config.yaml
model: "model that predicts height in the pile at each pixel"
dataset: "dead-leaves pictures: piles of overlapping shapes"
train_examples: 145000
image_size: 64
crop_scale_min: 1
horizontal_flip: true
cutout: 0.25
arch: "unet"
norm: "groupnorm"
activation: "gelu"
weight_standardization: false
pixel_unshuffle: 2
widths: [48, 96, 96]
blocks_per_level: 3
block: "basic"
attention: false
upsampling: "nearest_conv"
loss: "l1"
targets: "height in the pile"
init: "trunc_normal_002"
residual_init: "zero_last"
optimizer: "soap"
beta2: 0.99
lr: 0.0035
beta1: 0.9
shampoo_beta: 0.95
eps: 1e-08
precondition_frequency: 25
max_precond_dim: 1536
merge_dims: false
one_sided: true
adamw_lr_other_params: 0.0021
steps: 7200
batch_size: 256
epochs: 12.7
lr_schedule: "cosine"
final_lr_fraction: 0.01
warmup_steps: 1440
weight_decay: 0.09
adamw_weight_decay_other_params: 0
Rows from block 10, named by matrix and row number. Rows with one number belong to one channel. Each number is 500 + 40 x the weight over the matrix's rms, rounded and kept within 0 to 999. All counts start at 0. Numbers have three digits each.
# convs0: first 3x3 conv (model.decb.0.2.convs.0.weight, 96x96x3x3), inputs 55-65, a 3x3 kernel for each
# convs1: second 3x3 conv (model.decb.0.2.convs.1.weight, 96x96x3x3, transposed), outputs 55-65, a 3x3 kernel for each
convs0.3:529523499493443449472517490502540518494523542523483461568530559583602480467460445486555503493413446515478522489477489526476512554516506456456489480509511510523503474539522520476559547543487489534473466459490479434513493519500462492449496464491450502467529534550490513440545497569479472499458450434
convs1.3:504470519524471508453447450527490557521507505499459459523542466521471472520488514503488500512538565468455472499438474451489515511493517475494526522495474486521468493477525507487468468441475531570503530470491492539544552484483510487471492482533448479433465510432538415444542481502538503462465473477
convs0.4:457527514474486437495498386506467555478521538495445497511583474540493479473481490493523460492547503544500519541513537535451452515508486489463470506534484524511538483461479478506496493459496528519486578480619543545483521503504529490473521518447461525470497483486469516529453522465510532468523461492
convs1.4:501531511423513457401480552520530461480416486555547486536510553541495467465486539521549525556413469520497473553593509471512463462470464446486515518426514545533473489468491449483505508538495433576504491463518491462499483519483422594446558525520471505501567541472458513525483492529520497536530543532
convs0.5:513480566439529461438491455496606605539585509476535531447518457507556578580521491462511527487494517487488426448437452454507521530496495470471440453513453491480449487513501536493523507532512506515448470485526504582535457496525485512520486460454517504476549464578451545537511568522513468490462519482
convs1.5:495521534453497497507521513524552529448456529572509559526506514412445483511566523529490601503480520465454505516505488457533521464525517493441462501570502494507536562437481480467513517533474551514467541520474539542506592546444554506479505499454463476466486480423450490447484495467495538489455490470
convs0.6:533536501453499503453474508501487506506493492514458458455495600411489513466476520533525454520460501530543520487515540474458564469490506466470489483497499538483420498514505473468534504533499544553524512473522507471463539486529478529500494537482514485537562484453427486501476464510574489477509526516
convs1.6:541494539482524477524373527524559561450438494530437500483508479513539539409510541502529513499502513471487512515451449445457484449474526494521463520507536504493471527548524505455471535457574548532552484450515515555526523441482471523522530514508514460436486539461548434475529518498494428418462491498
convs0.7:442508562503522518576477469469683582509546549451504515512550509536569465526440470506538476522486474479550508526545526442463524473525519518468461471471536527467505450496451505462499520501513490467477521541572502510465509495526501543476447443515510580501498484529468508466515573445605396495480498467
convs1.7:481451536469464512493511535523578478458427537523474500499497482538435485505454512542507544577594476520482476546559453475532495545545535484512507484522526569480495492512563517505460466529506430472526544456494479476544573577480487576494517538520470483550565474484476496505496492499478483515477531462
convs0.8:456542503470434482492505446514609533467463484420389488515529508458589477482452530481431484538438472549509561505476525564408522466500486502548424519535426545463496464462470526457504488564520500454530503436446506549519496508489529468549518570530451521492500574449495476488515549490553491488492494466
convs1.8:590527545529501468529413466505550527532493509438427480471493503468452521456558484521516438545492524482529541512485495475547509469528484536492485485544512555498539554475533553488516488388539507504509515513479493530515507434480494473471515518531487527487532575537512461526483525523473510428418561533
convs0.9:507551499543478473403399482489510520512463489478480466531490506486570525469500526543500505513556552528561489444535460503538589502510517503504471516502533506504478533485501532461488535538503513536491515583501547550430512506526524495510474515449458475546450539505458462489537486499544511432474512542
convs1.9:526468528503536451475479494472519482497396469494458516482517522476458586489484531534477503427491474542499529489523490520533531529447509490537477529528515516510527504535494559530464512518495523508461492447513498536495475496463512509617510460511509529494477458529490507492441444509508489504489531504
convs0.10:510452474550487517487497421507496545467487522546493467453477546504516468549553493523472541588634505393486533498543519435450534572491500525475454476490509478527524521494453464545490437515545430543470445605481459470500505528462444487510551496454488489470470532524500481557519497463447601533428462494
convs1.10:491478423533503479502450435504574538507470587433501524483418483503436594505539569495439498454511500455484519447529512484467527529502543469466475528498476527546519495520553470430487526482488483504451471548543569486498542494467574628518496502514506506506445539475526583520475540501534519484537493571
convs0.11:485521485450463421468535533477550528522440467475449448530436524556476516489472506537528536507598513565524511509522487493469508519541452453490493525540475519486525471533494499542529494482465474574494511549550492461449528560489503505505465438471477496460482494466496506534577463447453508488496503469
convs1.11:484491517534412471536539528509555516509429450506410470508465510488508498490524512449471517495444449499496481501487535471505517487445524467442491559474473541553465487508557521510530521427531503505471470599602497389468487545489466534548458523522449472520502550488478481506518493524554525582522480465
convs0.12:471496487479510542565501500482502465486533485497557485477548565501461542502510476478525461501558523508509547483482491527499457513457405534497473518541461526522481563539471513600522515499520477464511491424563467485465531544523487538453511484499532529501459514492481519558427566518432443528528524549
convs1.12:531492492449512515487536571441483464595555468492518477483490544471449499509539512536485495518503524470577476533551546515545505523443473546474586540510456531516492494523459600409443534522533488470488495552524479512581383512537580533499557476525469449486497478480600549445492489562480514533501466589
convs0.13:508496538481496559485510461458464462496541545498578488437453463524516553481555476430528563543528566509509485611470473569413503466516429507526492501489394433474577495546507444499478494493530444533500608480478495430540433512529549531465462422477426515487443613465493541518501479483514569508474508483
convs1.13:470520488444449520440521499482516453503460521602619536518529512567516525542506586506480472462490492527443605486475492514547535532496494472471535535509474488468466476517505574510552538503513586539531548550457471379479542458533534410451478467459483470485554558454526500549510496476446481491513481532
convs0.14:480479536512475559501576482511422498442563462554576522449463521525434403549498522495522549483512611495452559533495485410527520551449484458472491554556492510520454476488495500484492530507500484496500426434475535435513489472472454526483478452538438495524459450501569492512472542448473456523422465495
convs1.14:478456574492584438506529530456522497533568444607462519469568494556535486506465534488472515550464526499506475516531468488574532479398499495476487521513529470509473504459486570491512548541483495469487526546464538511498485438492520489525516465524545476505497469479546508456543518493505557538518501438
convs0.15:476423443487450447553490435500638576517610478610488364459502477465459495527458422469453577481505536506539516541459444540513567542465463525511438515527491530510498494521508491445479503523472419480488522429498521518495549480453496517489443456566519494518533456563526463506512521457524463436523428496
convs1.15:520512473478513435491568439585566485654414432588422513537526478566553533449483536563480528539516499528443506513537580497507516477468441515508393477511444550509469474466496471532511544447490522502474589558511505471519482473454438471516485485481540478472491509476556523500522539552492502533449446538
convs0.16:442556529482481503484449517499501402467510517523483608489475565536489533498484484464517530502550384540486468474443499540507458477482498487475532491504415485435545488522533517589363509495428502488530528515482516523464504491470481496529539470461479528513544452451468440568469407444528527555509510572
convs1.16:493523521494492426499429452503479497566409518499469471529504534517488515428473513584518546441540508537524557506518510484493508479559490516505520518451514536521516461447442542487480447480439554487498595481543521500534559566470459560520501543486491495556509536526489484477530442492552467497537498509
convs0.17:535471507416563412429413471545457517436426527523519479496495538467443496493502506507537473499465493501487541488503479484488482539531497444440504513549484530500450527530510448412529484488501521528499434484500496575491454481445453461497472484496446442498567620505465535467472392467417449527486501521
convs1.17:529539539527544600560571506506405491468583530573500448460470480507491515529564543517473409478488467464507488523607533526644575510495500531454525520459428490542539516559498446477495488556504430551554496598571443540431482480538485528526502434546487433459457528533488541516481513572528510500500543560
convs0.18:508527520533534528491428459461465470500517520466530516456537476510474476499462518505486479482514499487549568456537490454534476480468404468502502471398501486499520514476508488449486524501502459416502480534461567462521476531508490524548526493503515488522544533453489435485461528540454460479537479459
convs1.18:488538473438555410466484474425355434611513519553597570485499520430536488488533510520460453519539509524486529476566399576685498514419541527528514500421511448499513525490439466541525525550466527524512598658493468517476495522486434515539573498527414498557514467526540507521480530497528496476488489526
convs0.19:497483488435571594518544440540528445592635484601655574504447500477560517507533496462472536516569443496461482552495460540472503459432447498478475523512509469398458478485464475446486490503456504565513510603464494545517513538505466503549487429480428494468477552531496548513478576548479579577453580533
convs1.19:412529509450477534516428502492420500510366491452556520534518485542555511498500520517542486505594433520435503565544549472609509508476537476433547476471400451509559524467457516566582485603526453447483475532477532561457556498567564441539496527462556449475516492582594470479419540498407503495506559542
convs0.20:458470480502482610500527423544481519529599536487429449535508465459544452537545432440491482455410469478525609518488431517506486521412544511506485481515500485490487477470486457446520474561519489406453443487482476492451484485542490453487482512560505507513492473520484515469482505515563495504485538509
convs1.20:542513488496447517503549509475570484492370508540532549490543451517514429504519512433528552491520479539490537463506493546550528506488463549590517491492543487525486466403495504517509444521515526478551579532568458461444483442451410418573500518463482406459518444464559520512551523485501563450510516522
convs0.21:467580508462511416486456494530468480484469519500492468499456466476523488494498523513482488424458476521470478483501518492492477488511460522495501495453469529479498480506473497554554526479519515520464517564502467464474471476520476529488452465494501507478491498499563490449511468557477489488507549459
convs1.21:470519504523471470494426500451501484532526534502422517480463508459558516507502528544522527499546604566551528550507517542539544485528501522462525483536506505542541439545442516464560494475478467550499551470556464464515431463485582558490502524503471547528555465491526455496469459529514476493488516549
convs0.22:501466390458561559486372556544515436478652541444536537503493398472478549456438502565504476545463509498475483578468547481497528468513453452452505505621608570491501535452517513438509540445523531505447441441488469476568491509452412464522553484488518429431471503556508501505580471438531373496443457491
convs1.22:573524530484543539571564544514542527464536536530494516447516586544480576522578487486516508590473520473485523566495447563616455545527505555500463497408518480471557502548515468481510503601487495528529492583463460593468478463508465594530507492542472504483495527483482523469495522494503554523518462477
convs0.23:464533484480567503583495504454541462539657457637664504497497496474535476576556486522539534527531512481470504498499569493574460529474550462545475429520587470480453525514491496493468463504486498521443453482471501555518465551557511480550505531448507484445579518517525481567539446389548555529473529470
convs1.23:449502477519428510418467523529492450561432598561521526510507515533513498484468453499520542559568544447418472523547481505530488463447527531520559463555513437521509452531500472503492529516544504524545553438535564502442505460563459478493509471505525487465430430469510417525492505512551410409472528527
convs0.24:489508473525584527503407398515479505485507458472466466524545494518538420547491463461513510530563510505554486511459533524498529472460504499503497515492471545443439449485514463593525499601488498466521473546441494549516499554490446604510516477431493510550471546439543401552496492475548474539487458487
convs1.24:508504523466524491528450491521471506484355488528485476523475488511466453519519528526464499420468514527513472495542515522488467545509467557493488551486492474536476494500490440455541476515520532521514456482473494466469513565475487563507532543503507466508456561505507499490541517482483491517500546476
convs0.25:493524522536483510480477463497533529525550538508437522557460473514530466491543477495482529440447467530419518533509497485519512482456492486464468504475459527553471520511512444636516434407543502505493580541504527442518444486539445440494437422541485522490491478495489579525546508494497458493402447475
convs1.25:513519385539505449503464423544608530452426459444496512473534518452458547469511519525483494520568517520493514533568545530563529519570556485485404502470455517521501495500537459547530514553503470568530529507458521466469493417462509507512530522499498536521563546506496502537488524494497489528502562545
convs0.26:406435514497562530558484512492521538439432417461461511511501543465497495553499427548525468509539480520556525607469456555515498439464469480460522458481462518501465483460523533489516470485496508454490517462468497520471555471500554510511522466504533511478487517507445509464472548484500553409481533466
convs1.26:463439481459390487509441517456451407542560480477456518563484552565496504471511519503472529497475488433555503434500522475528459557475479547503423445458445480473574564473526445446521435482505485486507507491470473452501481522493485486572480463520519483485472497445532507515559577507522437461451487573
convs0.27:520511487469429532488458476525472461556546548459494504500506536408535572501355506463537517491485485514474526477528458506479567497451453494523535563529556548475483493480429494514509505500467511521497539490536513462540519538520533541510488482538451547509429507478557485545495474486483571478448502457
convs1.27:533496480524581503493544495436447596461579486601580509436514507485501480466490543450518490501509534524425489515528436523469521566471474528491505447526528460505510464427426522564507492547493521516507462503479482535496527498535483477517588551469509454455545489379474496505538489536431489483483497473
convs0.28:499481526579423474522514520462470467535482502457518453524540501615534537465537519483542565460477599466457428455458524465551477490532505406555548674398512561571462498515481442518474478465505536463522418436550537488482470526532529442528462516508463423490680400473552527524555468421550497456554477483
convs1.28:464497534495515456473472509542635508487509555508501508435399470450407427554501493558482457483551456441445558479472479481517516579518521472475508518460447541519473462547547474502487464491464499533476504519542450488498534545466587562455475499552487523458559552466565533480524529419480461508532514531
convs0.29:438447483543512485500528508479487524426476426480489445446475475453476459471525502529475508488533450490463468463541441482496549468483494493539524525504486549522532505546553480500534450511495496505510548592491473486478529507470532537514494500527574481520482483500498471514528510486485457498527533512
convs1.29:471482510533477564481486433553525489452535460512478483522485520513463514476483580487518582531535474518580483542551473495543493550509589463527545496508519509465501482459532535575523432465445480473530507519437510534496507540488487493535538521523503528526492480510491500504517468530465477497508538547
convs0.30:551475486468454490458537471516444500452484500487437452496419554547437497503501448441491515522480469450487513475469510519476471475520495507517528450496476483536518542507471499546516515496475517532611489496584505493495509486541492553472557512514427481501498533467520556501403573520399537534522505544
convs1.30:521534519521514515492481485458485432506495553473563434539522461501490462514541484512518565533510501494553517565507505508450572542474543447488577512473609439486448579468554468558559475524397573537527483546520430524531504572463473512532508508497411425490527408464508562513457498473433529588495576489
convs0.31:494497469561554471506477539544599509492623421504574544614541493515508510540577575475509530501509492476418502426483461509449476505541586484519478546494566521517547495498533479475496477493491512489476430452453469500551501487486467469533456443500523513433519502501547573456564525524525486370480463452
convs1.31:520443465526488483512504505494466561462408499512563563463452512490396503555468478561516469536500527517496454573620574541516514523483485412415482503516554507495560493518508447546506507569480443485450525513540539556529502490528540523501539494514468437507512470480504481511589538499526539500487440461
convs0.32:486459472498502508496528547439396433464422479527503523499463466473453466523552487540483503509454518489486473430534470454489521518504458463573495494518498508517528460467491460489520537481481490448460499545493506532471543569497511517510485497416513464521504447513444530468536555501496503508491547523
convs1.32:530558545536554465514551547490610446509549528517562572509500482562486533505472503502444523537437507468523511465479502547528523574560490537526454508464456507513470500478446484575493617570573595485501512517541502494539509438469382431505432427527513515606489551565578461521504445499487505550504502461